config = dict(
    crop_scale_min=0.8,
    horizontal_flip=False,
    depths=[4, 4, 4],
    momentum=0.95,
)
Rows from block 7, named by matrix and row number. Rows with one number belong to one neuron. Each number is 128 + 24 x the weight over its row's rms, rounded and kept within 0 to 255. All counts start at 0. Numbers have three digits each.
# fc1: MLP up (model.blocks.7.mlp.fc1.weight, 768x192), inputs 96-191
# fc2: MLP down (model.blocks.7.mlp.fc2.weight, 192x768, transposed), outputs 96-191
fc1.292:135112103136110068119099125133097165148116097148112161128114097141108145137154137156130150153142139144151114124121146095115152093145158123084156123118159133140165108115111124156114135150105125152145127093163105112143076115151118099123108135168130137115110110137150104159111130187115086138
fc1.293:139082132105164123125158110154107124120108129145114145137130164084145117141157110187113095127104132080150136107123155112165113146146158143132162119092154106126111112155110137127156109173136147143177159120099153124112146123143142145145136122145124142130110110134108184141115134095092143112
fc1.294:116106088162134124133110132130121113188150105148142106128145135118096136150134103116137098089120080108097105171158155105149154148129154080175151161116158152127186148150149121119116112122128109074123094133122093167166135135136132137136126137104095108143083113149149137128134150158128173098
fc1.295:172144144148139096140143164112123079071113116086108155084124149090118150160135066139180099122118121105181095090123125090163087150146115124151151137181153108182157146081105139127082134142124114155139124155113134115119124131135099146155134130109138129170116140144098138116108155134180175142
fc1.296:162124133140092147122113143116144081111094145167137105155145093144139124140141134135163118140122117117148128130127116130125150141113112082102091151155120141150137089170119070140108144177098143144119116136109153061095115140121097085089122182119133160123158130118173116138154195114171095147
fc1.297:141138098168069132122099108110141144115118137108142140135168117155107128123121121122083134158140128103151104111117094086128172112140177126048102125137099114153101114112129110093129110138151155122111126099140137148133108117145154115145137092109079143148142135117138143110121131107115148153
fc1.298:135114121128072138090127159129137075153158105116146131139123110166129125131107152111090131130078083119144106130160179107126150140102091118138157144141141087136139109174119185144120122168172103097093100180151145148109106124152127126132139105118155122119103138120170095166170105126158150151
fc1.299:156165117099151111150115133119100119168141162112207098096150099108070121122129105092142179133145099162135136098109101107109117131134129127141124162110141103162107164126114158128130137148163151133150137149114136096153171152088129146129111148125153109147149127120135103103170119110107127135
fc1.300:169090134172135163164137146139079128134100084132153136137135120092138116114157085129127128152109117111128150102122107138092121130087091126157122078143112143118088097122107129113112125132167123130201144139140163092117088145101116159104137080146118111127130126127140149150123105185113164184
fc1.301:183197131108108104166149105144094116097158093116153158124126120119132076105141108122147137118105103180163096139137123174128101190109147155137146131162130154148133167147186157128110144106120114112136160103115121149127103098143175138144112112153104154141147098144087107090130076134145106130
fc1.302:169127138057131061156121137138155137117141132164101149138116094137162113108138163166112124149151117105176106140125141161130122117112119159140113102157082093143139121109138179110154112108090136090112142123139146144138175125103132134114116125105109168121153162152137147082148129097115135120
fc1.303:133155124109095112112168153140129159154099153083148123129166134108105150117104170143082107127110132144149124145100109117156095122103115127146130120125142143164102105111110102145126148120161145132125114135118119150116138104139158065106136147139115106165130117146077182142105158112104149131
fc1.304:124127115145145158127113126153108099104141108134106127076153119159143150139166174133123130059125153152108136145168146127102158099122111130137123135147151121152133168145171081139116091088165157106110109115123122126109143165144113139086102156146126104172126140141104141158124152092111161147
fc1.305:112136164124188116118162089115126104117169126154138135152112143109149150143139109134138124139133153111122123132078146121115112178140109092133141104124180147146114131139112137124110112117140126098133124141110099127121121147088108135112073132140132166162074090160146111181156142134130142154
fc1.306:119131095089132155128112184118164116154143153118127123116160101129147099111148113064148107091122147126130136111079116109126089133149166122131112111150088083118163123172136089100097145100106093134152147106115163094100085129128205129123143151093156118132091131184151130123110146131128129091
fc1.307:100111106130147082150140097156124153120123133133160143175147134126114112144087131121117126130079132137102149089116130140093164086109138107134128153112106123149163122130155092118181116134138126114135099107135126125105118126102104129123119194139128079141129119146095110094143118180114096091
fc1.308:145127116116135122111151069112130114127146140082173092081152143140068096140157146114118134172136084125178120172151146098133118121140151125138110106148094125128166123093125164116121151162137101119140160137171126118097127133121148131112120094100166082168127119117116093134124119171120165149
fc1.309:111165144110106095116092167116100137138103151165139140132110145145169168178155133087158137153119124137171120132104123139161158125145107150163110125178117143136114141150110094116089125127098145131071134098142135109124145145096108121122124134133128134109115139146151180164130110154082129167
fc1.310:085145136106114139148160149114121148135135109109100106101135088132160122144089122132146136164110101104185145079138158171152160136151137168142113126130095156135125118133102155149176121145134150132083104107145145085113153151144083125091143153124126099113138122128102098102115128127102163143
fc1.311:115106117118124150158158113152104121119123131134076165147176120171135121144159170114125154123112100113141123151118128147109090135131085115130095144104152122093089172121137149137116124174120115129164148081145123131129154093145087116092120150102102159128149086101135123121100126141107165138
fc1.312:130135126122115110145122132157096175134122141108157161131144061120124128147142150110161172083137113107109096122104136131141114123141136108140142144116131149140082082129180133108112141099175119144100129159148108119101112155105174156135141125129146134093090136092140146114162124070095146161
fc1.313:180165094130150170140143113145140145111124119170197119147128137170175125157098137099131146106137091134123111106095147096111110151097135102102160125110092115138121187076143134132118122145120100100105120129132071118126138123106121119146136158150144182120146173156141149169133100122147153153
fc1.314:158121149141084185081090126088111105121132137126164131109110108164125133104130076129147094115137161138140096148167119140086167107141135130153148109136150153110102118169170171106129132182160116115112132126110128119144111149130143117118152161161120141094160151083131118162102107110150187178
fc1.315:137125124094172118131102121115133103101169129135164162145114125126149090122110133147136156125125136100144168115139156114138174137186158114140140106085138121170123131126145169122091135107155128133129109175157091120095134150158099149098117141124116157148152092141144126146136108111111157130
fc1.316:119136109128134131068139148121130114148145061158085130100118138150144114132131117097091098130133128102167156159114145113145140097092143126117069141136076175131158089096135115134113136165104105159148140117168136168140124157132116138116135074126094126133174177076142122158138131127130128098
fc1.317:105141136175161152134128112105125093121105155092103109143111094101113136156126123124092112130135088137129129127109150150135149170124089119130178106128166099090123133132113190083129122121158127098088156146085122126098155142136156142141129103131138060095140147117114153112120124141135172138
fc1.318:124093154137158152114097146104149146131087113140102134170172120103149155157146082106126123133160091135138151157128084100099136150116131159093145155090145144144168148124093144123114104119114095127095144143146122140120110113110138118107153132116092101130136097112082154111118150147102113134
fc1.319:159121183158109121175147100063172112110152149162119131086098134127103152172106120096137120121088173137137113150089113172124162144132147126163144120122105128126117155108116108142128170108129133131172090124146129113097100135156115133125122119148104128108125138120157120126115151155166165100
fc1.320:169166133132151125144140161138108099145133120154125089116104144134154087137142124113159141154108112123118174142164144117171159156103148097160115132145112152133150115132159100112107107120118175137113129091168129138121165112095126095106097122152140114148092133153078086155127176112137080126
fc1.321:151121138110140127170148146174114134131110123105122171117194132179080148138116130153155134166130116139122157098119118125097146101130132156135113102134133134158084100141146110124114098112137147118134163105113140124105106127174125168124140098178125163064109132093126138120161129129133124088
fc1.322:106115100108107097082130110109149140187138147170157082145107138119106141103119120145117101099081129126124154142140110101148135102118124162132122131096125154105148129147156121137112128135150088144188146156098162132127116151138139118149129128091176131148110166161150148125128101125140108107
fc1.323:167155115157110115156100132101151163110145115102137097125125130106137112161109143089113138112086114156082142092102175129128137162135158101140148095160148130180151140132111134157129149157147090156094088089104147118161152115143163129126115137172079132170137156165108130053156128115160142100
fc1.324:141139103124103138141101103104135143110116091145154094137139182168086136151123143116149118096139125132161134152105150146086097132123148123096098137144185140090098165085158064123134145112114122149126155142126128102129120100145113074090123131109155126120125104125156113162109131146132136113
fc1.325:150143131137109136133100148108131100136120124149132126091125125114097128136155146117158115116145088091139104140124091121138160147122110149145151101084107132148118152132106119162132164137137092100144160135153173114141109072131126115164151105096154150164130136108113132139146110117109148143
fc1.326:141159094118172126144134103099157131165101144134162139126133182154100126140139096155125120109186151125162139166124147142086090092119120143108097149080147128127132150119157083123091104169081116101141094157096140114093128127102153121112118161098110099160138129119156092174117108137146112091
fc1.327:162197126142111118161144089144110127090156167160091100133103153143086127118125113088125139123132125165142138098120110128157102106116143119133096159098101136149111139104119151131104134099086201106116083090134133105134154094117159081110120101103131085140148140101137132174126120107140157161
fc1.328:091111134129129114143112116075098152118098149105159171118092135118153091146098116124100190112127078132083136091108131130141151147123111145163173089097143177124160142120149131101171126176085174119143122133090117143154112105111134123159113143132119114095126172139164102122148163117153138131
fc1.329:149118110129112103139160097133107126127129100106120078112123177159153107106088134124123113131133160122128080112103120099113086161170107065107136121186112116152124178152158142132104155167121135111119128115135107124135104149150110163117108126150166150111105106098114146156140143129130143137
fc1.330:123152131107129190172088161140130120129159141149141119098082106196134129127129129136182111148147129101075110105146140128135160183128144112160121138156146121145116131125132107131148115116118165123115143152114096162100149171143161133147104109175184101158114155147135156151165153144119151170
fc1.331:110143152136117090130140137167138150117118130078095105132117118147115147111140077120150124140136087168149141089114166127082105126114134168105124125128145128097191169146147112134092122112126166163169126121124135096131124076152097129149137129110100152123116128131141125119164143116158138100
fc1.332:115143135131142110150113098102149122145137092142114157097095115119100117157136119089134126135149176149102141118094116117122083129127161105113159106171113155119111159111127149156086112147064123109096154134118138116115130156129121184160131118138121145136178119149106145147192149127138144119
fc1.333:126142141135145125135148138152099145143176163123087139126129109148150147149135105149158121139138104131169153148161173109169089169125116108160123118111130130152137131150142137130161106130112092117117150126139136084144142131127120091160106118168108148120155080149130150103108155079107145067
fc1.334:121113174134083135101121125118116124115109130148101160107085087085131152152103107158120106153116136115141141112130161151079168124163122162131102133140193094153112088147111117124144120154131176123108142129121122149157079123134136140151159149106140115149111116114133118125154123104139163107
fc1.335:099104176152162156147143150124068119135184090117144126122098126121149115104163145114074147118138128152173131077126116153082099120141100132122125107173131116148144123092118168116110140135102103111100142132136153091154119124103121146127103152120152122142124159081146134087138105155113120111
fc1.336:123149161131139116123119132177097150110151124134093100146128177111138154101116155141130132117130158126117128111137144140153170129139107151122144137149119107119112136159111126148117124117139140151149116131171143131124072113113140135133114105103112101133100086089084143162087108174153149145
fc1.337:103118118158124160141120106118154157141116145167097129123140121113116145140178169133133157105097126119127108130166102115140118115084106134143158120091069166139102135084126140120131142121146160137129061139136081111143123173131137123157121130116142125135096122171103081089128145123101098117
fc1.338:137104084110130099137138119116101116107091096159119158109157147114122120113120130156107147176149112149135175131095133139147124103126103160098112106100124162124137186125079157139162109195112117137159139122109114151150144122083110167090119121108128132162135146101149146134141146185161140122
fc1.339:141133097141138143131101139107157116176136121138130147131107121133149131132101143072137123129139122108076144122105107122176149088110084152100140114150123144108112140075170132145099124140141142153141137078145139153133132182101122173117075129098129106151092114104122139116118093122034151091
fc1.340:119146085112152141119148138120124146131120108172108093125122102137099130107142097150160162081100132126154128124187119176137143120117128134122108131155137118091136160116167147129132121090129133147125114162122087106097149092151116125113145117144122090120168139114137131095141094103107162133
fc1.341:164140105093151134069179117135124122107100138049163085139126100136099157125130123141122121105134098095130104143105165138162154134138112088104105151126173104124127163136114127123118099129136146137172118122092135142127098082154125116114065153148118112119119110084123188149197156159094124128
fc1.342:116139142125085150110121117068104144161090119113096156147137161140089098134143154111166147172098142149137162126099133128123075105144097155125121147109150165114109069142116171155098138082136140104110106165103151147096135129141124120141129113151135114150164134113121153112146106130123144127
fc1.343:140085115120071166173139114122093139153116151103072143113126130139163107100165086116185147148144122139076124147143133165133146140170126151138121162129151166161138114141139083151158114109182145107138163105106134094172094120165155140131119148127151127165114150111140130141144095166137116139
fc1.344:098109098144184137124134106088154163108132117156115117124126138107156123153107116122147171118113115169144109134153162151133124128121115167129119128112113116085137184126143118152113104142098117147194108154154141115120110144119144145145133140142115143114125129167109100116179126119087115151
fc1.345:140164112126101121109148139104126171116110131112115079150137162131148115145089082103124123151102130117127127123149106111128127126138082123130128149144113117120158068143118143131089169107125105098150120150127141112124129144126082126132108090113159071113112148153156127123115112117107151092
fc1.346:179119045142148137131130112156145130121130139164071117119121136124139126111168094129134139123133111104197125083153157108116117129167123107148153101144123110151116098156136117121105148180132132122124134125105152133116143131140147143126147100096130119145159124127082119142167155121119130155
fc1.347:143133120149101134131188144154118083097147154101095139112123152090151116138187145114074071155106124163188115113141193100128125110147111095135139144137137139184125145142110140171115147136167124122078152120082123148132120148139128092108113139127140143125133114116103131131111106124115110129
fc1.348:134144108110148134135135173133102159119117083127094126126139128152157143132166144156166164077127103096129117096158104135173103117109087121129152127074121157141138153074149128089123128075172155149102175109150132135167128157169141107135106142154167124086139128144129082128134127137159137101
fc1.349:092160141131139136126106159157144164137089143122142117151104174150146140147117129140142139129106115116135125148139111151156117111073103101145157131104111128141123147111161131141126107075108091151143159165124124114122114102102129118104136121097170132166161125156113137168104145121131103146
fc1.350:119111122171148174145108130149123115167098112123149120105121145172097145158104144101086153103135125184137157086158134178155110165125133113109134156126186101085110132140114161112129140171175124123133095100110106118133184108125146118126135156141126110133141173122142151108117115122146127151
fc1.351:128131122120088123122124119120120144119110145090169126194140132081111124134138103127142130141111122121129148127100125154109092152108160177122127132106118104067102129124186095113082144087164135140114161156170154120085169109153128130108096098134138139139157148123114134166140174116095140095
fc1.352:141141144160111143140146135101127154161129142123112104150126154142131155118117125142127124120133175087133124171132157100138105166165106109107108169149120124116124158118175143128150080086132114153180146136113116130101154084110143130139140136094155069121138148109152151099137070125144093127
fc1.353:106118106108154113149132121125139127158108170182060090114112127118126093132104095139158159130128114146143083145142082173127153141156166130090150149109127080148100129092101117134096116134150132131153122133118094103111098163121134153132115130135167100108102114124097122156119135156122134146
fc1.354:144120159108099156102115143165116118122117144124158146107126164128132119115171125140120102110153119098124132128094108106128094158124153105127101159130086147113162102147103132133138104142157161092126108136159138102133103125110068177147168082172128144150122176143118169141139170098102182193
fc1.355:136117085128092179133141148139136117115089125128133152101137103156148123131107160138119155111170118151110133147134187159089099174112096107150131092131109085146164117122130144119139114107163123099153094161109102118130153100125130089175112127085110116145145114132105156142143119130116114109
fc1.356:127158164140091116121082117145090177134118139132129106146137154123133128104113154133125145158128160132124099151120161117174088105098118159141163141084105103132132140148137098138167119133108111106136145118160139084128164139153150139159140108149119136120110129119117127105172106098184153155
fc1.357:125109113144149074121130095166159127127119143115132125128136132148170109106158104102122125147111141113177116076116103150132128082125090133117129159121108133106125128112121117139093111122171144151138130156096123087129156203151108155147128118161146183090146133132121123137147139129140125148
fc1.358:130104161126092137112133142085177120147150093129106099150163148173123149149073100124129117123107129111130122136121166133103096117142165104097166120128119111127089161127119150115136119109091146106116125107138115140147149133115093145133171107133146142136123122142157138144138150123106126142
fc1.359:085106157119121118107105147141125140150122151134099113111122055121138138076104138155080092130091129133119136125104075152104139114118090120119133135135099094146182116132114118152118176153112156116092177103112142168128096094177131145107122105125150108129117126140161138133116123142134159117
fc2.292:154139147137132141138135117135120125108151101143152163079139135141143140111102111095128075056132129120170154131129117124134127133096102159101083115122141116121089163108158158131153158101161121141139107140149158150153171189102104128157113151090150159132138116080128131124121107081133122115
fc2.293:116111129113128132127116196141119128155142115123143107095113168137158098119132133086089114103130099146149113158146123136122150121156127164084089122134138112155112149155109154144155053155121138094114157124142142085127090143145121123105159115121130140142106099141130108122103139163126107124
fc2.294:118161129136142095158125077118116130093074102130133129145126119112129118092144133148126142117117172122136131063141131120101135146084123154146168136110097157180087125100107169136099106108124159112124117109084119158122137187117154136147135123145146094117109157163163118143094130117158156140
fc2.295:152123147134120122125125141149140130155149129123080176146104125079176132126120171135149122106098129176146141130158146118116120139148121097168169146104134104088115171119163154162139118154103104183159144144126102162133125130097152139138092152094105116117108153118089110156116143137177096122
fc2.296:149079136203159050123116128117132133158154124106129121108119125154133114120107143124111109160131090134127107144084136163162087131119112143090117196147136144136106116102163156149165135141117140140148113144130114141149147115145115066154152065157092162109119129103157130124182144119124123090
fc2.297:152124130133097182062121117086126172153133120138148154100093108153163125124123152112168110098104125089139117144103133150122152167154123111126115122145112144110147133103104096123127100152178127160133107085127097138152088096180111113081096078117120138126135137096165119127104156103099121138
fc2.298:089128125121076127094144122105068145116142097123166123146139069152135063119137130162120125094132150153179127145163141103146128158104111159118137155098125117136148086107121116106161147105135117109073124142129138164127135164126100117109122132137120159111112159128153096149157136137127139164
fc2.299:111124142173103119172081124153088149112187163124115147189125109123132127097133134132117125158135106101136134133138178124114138099149099133124132151054101113155183141144116134133127138142128133112088109153107128119135135145094141054127103150109130123114129132122069131127104097083134142149
fc2.300:130127116141140120171115096125165129144173114121120127138109124088171136100081106137069126138128072144146129109141087133130106136089088073157113143124107102152116114110109096138121109103174143158100097104123141123166162158150129130147140121090125093126106139131139106183147155116115161118
fc2.301:146091130144109175140159133126126106134144150108135162113123127112130122135120150120142137150098134182124142135134111132108132140108106115128138133074134141176129099104114113091195111103097105116100115156119194167171097151112135110129110137070099105133138096119135144147114120116102123123
fc2.302:105150181126130096115152098137128137155127130104130130154147140131157136109151128149144108113049085127166130142181128132135069098126115117152138142117082121101128140111130139073155139148111118165118120198111158086147165110137154115114134136114077158137140138171117153123130106155120122107
fc2.303:128086146132109170109123147122115115146126100130126099139110155149172122141096091153213120119147144153163109117129133119142130114145113117156136121116090148131134115183104107100099116099142132116114111121146149085144133137128140132105096146139139124155135144157125133103123115144089130129
fc2.304:118159184169127161141072129194165163130149145150120131093088117116136120114107124126070108111123131135097163135127155093154143077144107164147154128151143115120152119171136114130125069117115145104103153103128138119128127121115122137112147152143117162151160103142143099140121161133109120181
fc2.305:106087126123125142120111149095113105091142175109152109117110085151086119130141137110170106165115135125139174108157152135120132098115136112147082143101126110148111147089146140170110137150131121143172109188111094142091164107137109111112108143097114144092115128103127119132129150091120142145
fc2.306:096166088118147141117122076147069114138142127120110147194093131163156140130124155137095186094159157107172163119157152157137132132106078123147151132156086124165123133104130130163159141112130147158116099090108109130157126065132110109141156174138114103115110103121112121124142107130121130139
fc2.307:115132105117148103155122087127172131123145081120115126098147145105125115156168108146135132125151100106158173117138143097139140141117126161134131100117096119088101120078145151136131140126131133134146106137089162111124135110145083149157158078092163097125108125143161167149103106156125087155
fc2.308:120129159138113111134130124127120112153156109111178082116109166119122180138149136111133150130126132135157108155144162119086131130134091180133106187142091126102075109111156149091066139151092129154082112184145110090154106140127123122067102134073131100148132113131119105156146126125130116122
fc2.309:100130166106126195118091122150117114112123158119100139099148147147094136126095124130148129156131095173089113163147086140156165147148091100160140158097166134133138139112122112066127128164134118109149122101144124134121100136121145127105141122130148169160131130153145136141172176141112127147
fc2.310:133132137134161151139117108135154155145128118170155131113171165096122179124122098117132105112113148144108101171163105189148111132131146094082104135121116078130091113141077154125147184111157140106123080143123136182104109150145130105094142117149089146114116132092098137141103129147140117087
fc2.311:119077137157145115132125174126164119129094118103082087106127151114126103114133086144125122078086124104120152121153166107142148157140079156152156111122135131108161099114099127140112111144091122149104109077156120144087084161104170096164114161119161094119145100132106140147121152154138105146
fc2.312:118080123130087142102115149146139136157127148161097170145140105136106142124156105155162160104111105139154097150153175168130110134125115143122161145103174117080100104162118161139127105107134135144116138130080127136117120124122117200143116115143102129124103115161137128110141147134120195056
fc2.313:144117121152141116120146123155139133148092179101130110068164115142147114153154159142106100111138129156115091152151144143106117151156137106084158111081146070128126079177129115124094119154098108146139123084120134118120124113165094127144137141154133080152086099137141141152127151146084114165
fc2.314:122123161123147107109156121100164102160125102126121134143151134094127156129116144119106108138170119147125157134111160161122092143105111150147177091110119142083100144142122118102175132139150154145096152130142120135129134121079201141180144100091137130161076173134128131153132129161134111155
fc2.315:121128144113096136126148132120105125151127105131113125121075168138114128132125119081107133090099066168121103177152140126136115131114132118164117141105110182076111140129116139134123130120147155087093164141139096125122131154118120125177130114102132171093114163144123147057072149140134117152
fc2.316:112125101131111088087146130104106126130170136137114154063123134131171135137127138131112093143114135126137154123120086146169114034064136089163063136151121177115119084116144076110121099184131095140125151130137121145150124120134075141169155108141109141157134174139152160128146140131156128137
fc2.317:133131165113141145173058106135138117116116068132135131125148122131159102109152117098099102113133141125145164160142133146106167135147050140168123153180102178110168134110140104124115145104126122091166147127139169168163127134159133142123102171069115123136154109110106111125126081091103114161
fc2.318:118125134140127114121103133119149103143099101122116118153143135152141119086151169128156147118155118115110113161123110128111105137137144092121100107112078164126125133102094159097121153130172140099120129144147154137091131133162125125106113130112125102085148189209163138108161134118141122172
fc2.319:119177146093128099127102130123086140128107119123128131135125149082102129154128093153118145105139107096121122159137134140103144151162135103120120143107137109143111125129125157126124155096100109109150144077130137181151109110137119157122173100119129159147131126155059145111142123081145128112
fc2.320:135126105133173105130125101175073165141112174098160150149133098175111071149156125155129145133073120100143131125186148162130114124155090120160171094112127123127116095108105106123145114161120130116149130128107084138132112097108142132108137107105123141104142110107133184079131150131157111119
fc2.321:116126128130111090150131142148121161127093132096136154154146147128140139106119123160131132129110130182137126146121154120073140155169107167122100140132128073146125082120131141141112137110098139119118121160108130126116163135146081100129117095152099143124123119096148065171134075142118130127
fc2.322:178099120116161088147138136156133127121131164121153122128168096124120123140161093136146135132121090126129136096150086136123108129125100108102128160104155062096145155096109134103125173130129134135125088167126074154135129105097170110138077123118114131151117128086163152094121080122140124151
fc2.323:159099072117162178097148093124154114131141160154130148116139116151100075108122145130108113150141139111156126112163128101137124145171158080126108089130122098099128130149129147139102164116152135123162184116171132130095135093103131124163116157144214136107105129135149135150142121136115138127
fc2.324:100130172128069166088141140143125079107182140083131110142111126160167162196117116112131106101133151132120127125143129080128167159124153112133138081146136152192126150140112155144131137134139150120101095147155122116134126110118101153139121171162130127120121133173067140122140123149123106128
fc2.325:146131088119113106157116108116119123104102125145104095098111149127173105148132145110083142132112092183112153129080126143113146127131088149097146095165120150138146134094123158171132100153106127109188089134119155143100115113122118151109109126146122133144156142110139160120135126170132138125
fc2.326:162109140109153146099123158129132081168102133107122138102103136160127157125113115112130154155143086146121127137150117101118134104137157082070131118152118172097111130133125143107138126088149146144140121153132159141185167106132153150138116182132157159140155090178092128096179155112120133155
fc2.327:118133172161127144130119151124101110107134097117129095133119132141089130135123101100151195127179141094160130142135102157160147183106135134128144147100153060134116137146088102112145105122116117152125069098142092153109150127112127129144148091130106133119098128158116092100119144173141124128
fc2.328:133102158154067133137143149123130104130134109108126096130158116112108153092163104107157089091165130170124096131127131130134133116138080131140097142106156122079155129131101141135108134118132114123099144118155151114082147135151102124159125113116122119171103090132133151138133073107139158168
fc2.329:152085150085155136125117150155136148051096094137121143124106098125118107126114131103080102099115159164143167103158131149134119116148123143126079113127131134156135138086131148106176121120169103109129101144112143074139160152098114127106147098136134094123143147137077131127086126099114144075
fc2.330:145104100145136132131144117138087097087117138138129150118124140138131148122133101154134161145157100182125090127123129107059117135144111120114105143096119143108139091171111124145121099113170075133120115156173140127124083118147116154144150129126140107128118110127127094153130138124148129119
fc2.331:078097130157096126114125108126168152149123142133142122121155175134111162133138135107127129128149168108131172095093113157075120132128090091160098145147099163147148124083090110105160100145127114135159106098089137115134146143111182099141135085091085133139135125132106145096080095132091174146
fc2.332:078142150122116134129147113121120120117141161158160115156092142104102124109135097139123097147139118100116146105116125146116143119150127057130100134177081095193136129122168137144144171121152133133099145129114116124140162106145144181122130128134112131113167098100156107107133132135142123150
fc2.333:183092115111151126141109155139128142146166156115127132119087106142106110086120106144124165145140112163090105122117117123130128115097132149147155125102147111159134121130122158077090117117116163099122122138156119138087154138151126146092131118139189166093120069144129119136120101127133149117
fc2.334:139109085076145119138127125112157156147136102120097134105145103119125118123169165130138142161130111122138133143111103156127108102137147121141126171106099103086126124069157165147138122089110109104128086164109126112123137131166124134140106119129144174122146135087141122108115124065096125133
fc2.335:128147140116082126118114116147183111115110141136090118136129107118094135144101152089158125136120133153117150164066167081163147129116152142167139094132118155153090141130139130140131098124163160100139114143071109111090173116154165153159111113047128094128133129095149128176105148173134106124
fc2.336:107117136135112157118126059126130129117081109100134163168104138115118083110109137110130133139144174146080157122127139118135101136145088155119141131124120132132161148099114102121116158121099120159144133150114133127134121133125163179145148091111142133138124107163122139088165091100127093123
fc2.337:159119117130120101148143105160115100118145126167144105126119142121072138110153123141087148127132133120145136164151127139112102101177110130130139155176147113136080142127172129107130142150085129123135130096136107124134116144157116124159172143140129114118173137158154114147114135118131142143
fc2.338:139153111139159124133120168141089110181121139119069080094113135120096137105094110132159111101177138128099161135117116141094125095153110159124127125107118138144119146159149138089140124139127138131187107111115147123106129114118189147144136115088124150114149165155138119128101158155096178129
fc2.339:123101125114183119160169101117098125073121138126151134119119081130124070161126123146122131139156082175134099130128107098144128119120133142128129179117101137130133111136110138099120108160132122109086139140126153161135137106100129108145154156159112112071124140130131103099142134115105082119
fc2.340:138144150142117093119104101087137124123121194141124118102163132167132125125117145118124122144159144155124128119127078081056112143150140137113133125115128146127131166093088092131148119140134121134123107121140131120113157151154126130093155150155132131146166146143131050157099087155131122146
fc2.341:120160117076145159180142172114132072138168098129154166141128125158103109075113083125149129127133147136194101142115120131124164140151114083105122132110118095146170059175147144137136127156157130059152162108150133093122114137124124124129136135149121125086119111129091106110108134129103120114
fc2.342:144098095099137083118143155106119162111129141109175135138174125119092137117134118125146136146101116122161159147128136145114092133114138130119155143133116158122112130104126113113131139114132160172124109136151108123150110127108111185128099102083094107130124158091145132168150154122110152159
fc2.343:100134138106100117169144148082171131108150115126116139125118106174146141123170108123141129172117122118116120140122120176158152137163110183165159140129099100098139119153105121126105122152147139161102154139098138078145137132122135140143183126109108114114119141092094128166123141110159147126
fc2.344:105153144122142093114110169178133147145155107118103160107191174125163092107090133113124124120121111152106158152138126081132132142173123136115144159137137089095134158103098133108101115171120113180155153121073149123184138132100103135134151136121118111115141098145129121095090135104095155156
fc2.345:116120124145106153131110140163119104122130134189075147112153122146136124077177117155140108134110130130130164109111114087095120099132130125189107139124140189111129124104110135115160161116075114148130162096143147122161099123128138142162141165102139115123129166136151144112139118102132092117
fc2.346:119119187132141121115123151155104097112153137161116139165126110141132106120146125133142136138117140083134093142102066145124127132143123182101080094109132101142140132133111120198119136071100109142127125103101158129149091131109175155133154101107116164129139141136112151103104123123138131143
fc2.347:109120145145110149139146121136118140167131100133142166132120116143094139111109138152167098119095154157117173152112149138120107148079119128127142117114134115131158157091137113084162170133163149125094161103124158138163160117088121087124084072114114112134108104136201121104137128143097124140
fc2.348:132140161137156167103118155085126128128132195103136168100158087100147116104136139141135150095125122100134130153099130098113142134155161164115119153171107152143144151128082136142133101100159082131122139169121124104192137116104156105136117091126071087102114128121119120129144099136087135162
fc2.349:108124140120123135114178110141159129114178134131131130129155130135129131150118125104137109152156158136113123099130111114124143135144140174147114121112140097176096125085155134119134127134101089157149088126150122133102139164144106133119142105148139116158076152111169141110153116128091129140
fc2.350:136145118143112146085075172121156155157158119088129120134126108133136119127115165107080165112117125159125096118145164118063106135152115111114103142140116138089149136112149128139145135161123104184170118104153121094120095106155100127121158109141109134119186135170122100110125109145105127152
fc2.351:127088113128112118159138101112142096144168134136087127096119115111148158110132104128142122162121142094097118177148116168147117134108124112101095130121158173117130095133115093153100111148110131156158133171102104141116136136155121133108125120086148146142128118115119103137117144115134124108
fc2.352:130150122130169111127093147154140140126135148129154133110144137134096132151097139149150151145097144166129112106114087086164142114122119177139129100121127111164152098112131140142101119126120125097129118139111123112132117125099128126182147141127101112121145096130157158143173164138108138057
fc2.353:130126116124115148100132100141125137145103145149136148182122101134150131099121134103152099125087139131116127115143169128132101151128134125127175176113161103138150103131105090162120122095150165111132161196127148122105061138139124147115102124202135137179125110134187122098140123113173122119
fc2.354:089111146183146155152147164135140152136134160146102137128156137117116116129100121107123164105145135107130141099111113112131077124094078127116081135100182145111158066149116114123120148134149119096147129143125083126165099133110134117099118115177121123148103138106123144120117117118067108133
fc2.355:141146096132109153144111155150140138115131124160053131126048105129087106141138149117140163114180097112097134183096145142109120136069145120144087114114118152119105148108163182109126147103110136109115112135114147097111137106145125143119142137126110133125095108112173159158139126133121122146
fc2.356:168151116132162153126124122117132091161135103098133085119125118127151149146121159151117132115148134105198151106155149136106127189108158140142154124139099146150123153144142114158157151150091126130118132145065137134100158150142123107098084101119079187129160113147132144165105121115115106130
fc2.357:164127111127127162091113121180110157112141063122144107122155140157121157164099104141152127147159117167087116094103079112132146168120129112148110093158087134147166137122118160131142159155114147165134156153120150141119164123125108113128156131098138149111139087121092114153140172124144148117
fc2.358:105126105088110096118102139120148113140153144104112118134161097119110163183158125124156163126117120124151090109147131105118148090123082110068133167142155111142155166127146145144080111114151112048158163151139127128133087122109174128150122131146123121118118118113130158118174112150114155069
fc2.359:098164125122133154156148129149096130140179130139095105140131158126112135110117103093102145097147091145083125128142112140106092111140146124140145111112138143110098141123163110086107114093121140128107141122131107122100104159097142077132140130121159131087149140172160154087078149146108133165